config.toml
hop_length = 160
input = "log_mel"
bottleneck = "kl"
encoder_channel_attention = "se"
decoder_activation = "leaky_relu"
beta1 = 0.95
adamw_lr_other_params = 0.0011
cautious_weight_decay = true
ema_decay = 0.995
warmup_steps = 260
weight_decay = 0.2
Rows from block 8 of the encoder, named by matrix and row number. Each number is 128 + 32 x the weight over its row's rms, rounded and kept within 0 to 255. All counts start at 0. Numbers have three digits each. After the name is the row's rms in percent of the matrix's.
# fc1: squeeze-excite reduce (encoder.blocks.8.se.fc1.weight, 36x576), inputs 0-71
fc1.0 022:113130144090125091102076164119147129109108163111119114163149186164075039128150049104113129122135132158189147085136088097138118092132077078186143129125172106133155196125149106131142147153086115104143152174116086120164
fc1.1 023:180107125071146170122061140172137141181171109085098143145170121118128176116123164148110140121165103123147162141160113201142120183128153126160102121154148113108163078189070106081085197100112118051148174139156140104128
fc1.2 035:121150091131100146188160140126106115105159167123150169143084107150092146123098158131137129108131173134141164155120133142165127094139126119092141134123159100115137123076117164206142133125099116198161129157130115132154
fc1.3 098:108119157095128153129145132114094133124168127089130138135123107110136117146128167112113124112127130120090112143127135236120125168151127182032102142147136140078138134055135156119130137164112145205139121119122126115109
fc1.4 021:037145140104100196108070051128102125169143145144152118185116113098080103145127149085122119184093128211161113133144127066080134181122117092142125143188145144144116113117123111164104101165127133117142145148062099113129
fc1.5 191:138141131163091147100114125108129150128134175196095160142175065078031126126145151111121127112126166169118064153112144113165106143118073163162142186120111103149143146090129205098095148097108168158171134135108106115118
fc1.6 030:119142112159174167163100081094120061116151162108139100175201130098122157185114120131117143144132119155093152121149091142112140131168135121163064105160119166000117127108050125166126114181078101063133159191144124117155
fc1.7 061:119119175087100145160146134098128127126187119113133141112139116113146136117138218147111142139133131131110115137140114206124132181143118169056088142172119126082146136072111161134134126152114136176159107109107116135133
fc1.8 022:090177199130130134104043130157189160144086132159129137104107151108080152143161091122104119130164106086086151108140154109095113135101150128115105130118147163099131140114144128118146117139181226112151125104134140138116
fc1.9 034:113119174109104175147127130131152095122044149103119172123088135126163102144153201124114130118123114099151158108124179185162139159117148096116124126195120206073180123008090168167113160176129144111116114114093103123095
fc1.10 063:122131121150139119157149137109098143131186130111126079080154106146136106118106137109137133130132115123105106123130126240090133201127126122130128148114155125075123144001114139111142120146106104211134115142131124159138
fc1.11 025:132117118128145160162130153139141111120166128133166125141101129127163129143135131089154167178137163090124141178154163111125175162111120117100151137107125151095120154078105174171128177120122106113141108143103113124118
fc1.12 190:108103086146126128164124117176148090153119132095103064108156161151130126162136173073173161069099050125106119150138138159163109122114108129131099158098123122144120092115067040136147126102123094109143138165140071129171
fc1.13 020:068158147165108127122144123159132059163176120152130178104073098154151174116140118142107108128094187131146123147145127126126126107158120116071118202179102101145117100127138122179186147169191116117161066061164116079133
fc1.14 022:136119093141160120199179087072071164149039139134134134179139134153136120144125163154097130067104090149137166147097022111108124055150099094157193161137141115127193104169139106099092122120110132107042083176119046168119
fc1.15 204:129147125159130168160104062123119152063130135082166121125129111127085136144126093130079147132091146129159160126121110094113041129071110121114113155137076123117061172108108242131053170103127177104159119166192119128178
fc1.16 191:145125120167158104127076138057141112190098142152150171039051129116134155151116127162107141176145101184192137135151170080128126125148121170178132188117144168077107122171097162107108085119154145131162164121152155142094
fc1.17 020:128106129107131174184138141103094129107132166122160113174083096129089129112150142138128196132117110152090107170178196051117138110136151153114109168144129124132088117143143092109085119100147106144117141073119118151143
fc1.18 182:141137143122078130132147125133147122122156131126079115113100123102088130178084156139094082164143119145124091075088087114149111138114124086127125097174131130149164103146055158072187163085153151127138170094112167099092
fc1.19 043:124111128081120125117255111143105105123135133166132185127084163118077143148150138132127109130118144118155114131121137122108113093138135140076136115169114162158130207120141105156165134124107161213132135162133139141043
fc1.20 207:199124055098099114136149091107160103091100169114155111154079129119106103066115130114149117109084077113138140135158123112102098132111088101090128103079145059102183123120141082130175155122117092104109139067118191178108
fc1.21 023:101186100112159105117000156145121076126151159127159099140170106106108110103164135128129121159138130130167130057152124171140155164106102104121101114135142123183122174147118137169117156136191127078168149103126106051110
fc1.22 022:105145143113151139152083138161159091138113136184157104178068113172089142083102119137177124093116133171117118157145154120118142116108136179117125175113132125106160197096090077153124149159189135095140126175153117130106
fc1.23 071:110120177101093142138177136120132118110151122099128160111127112113163137145140201127127160103134135113119101123128146218115128156131125183042126159169136148081145140060111152096140123188100142196172104136127144129120
fc1.24 091:111134153120118172131196123108136131122134125107115152132141127094134123157136165104113141122122105130112129120119130211127136159146132160065103122174125123095145159065135151137130139144095155188153117127127149125107
fc1.25 023:246105181078159149139042088114155168171098136153136112094098111160116112121128104194124106179137112148163127134191116000119111146168155142135127154064101113159154098192134113093137128114140147132169156094158146172176
fc1.26 196:086122109129166150118125105130091092149056136135098232083183170147198126222122181158048152108113113114068129121118139130144147141143201085110105104110104104098135126132126156092197110169095144124140102138130091109179
fc1.27 080:102133153127133156144192120110129141132148132117133152108165109093150120150142167124131149118124123127113101126148138224116119149157117145081118126143149125097129139076118155136132111146104131211149112128106138124093
fc1.28 054:097133149103122134149154141141122130111150126113125171125149119112113144139135158116144122100123148115108121142127136217124108164147117157100135147158125137057154138041113147078142133152103141131131137120117140129121
fc1.29 027:111134110101109146079117128162131165121064174181135141078191165140116179109119119150163151139140146142168127047171135149128161157167127137146176122078144162169177083127130150187167132165149142129163183115159117129131
fc1.30 193:149099160166132170133140087161145169179083132183095145137144137094143108059157167093138138085112087089134162215077105089126107129135143159150133160098138104137134090113111110078162138102068111116139124179121110146176
fc1.31 023:154141133132108139155025133196163131128107081121123198131170086104136107120168147135090169186133123059116146169120082070127117204113177134107114139121112128119143057108121123068117181137104148042133187148148176101121
fc1.32 026:042123133111093116117112144131102118112098113099078134116128080131128168141083127151130135131113120130140101159112111185108087069186112115164121096224177095021159102088122106123102128144120103094078136172116094114104
fc1.33 034:140112121086121120105086089080122130132071159088146128092139165134136156146131129111088157075115133131106124133148142169115151151109121157095146149053099140081134132011161136057107128102152149185162087176093124089106
fc1.34 058:146138116124139136159157130127126133122147137105148118108112135141122090130115152137142119133121133128087123130127084222103156194142116135098107149131132112126129109023137155178124109167107106233151137104125128177134
fc1.35 029:110151158097097119134028107117152152144112134132137145107118125151201142115117168109108111127118123145143102204111178096121123188064133091126128138106151121213122104035135129131190140112132146150156106102139117090082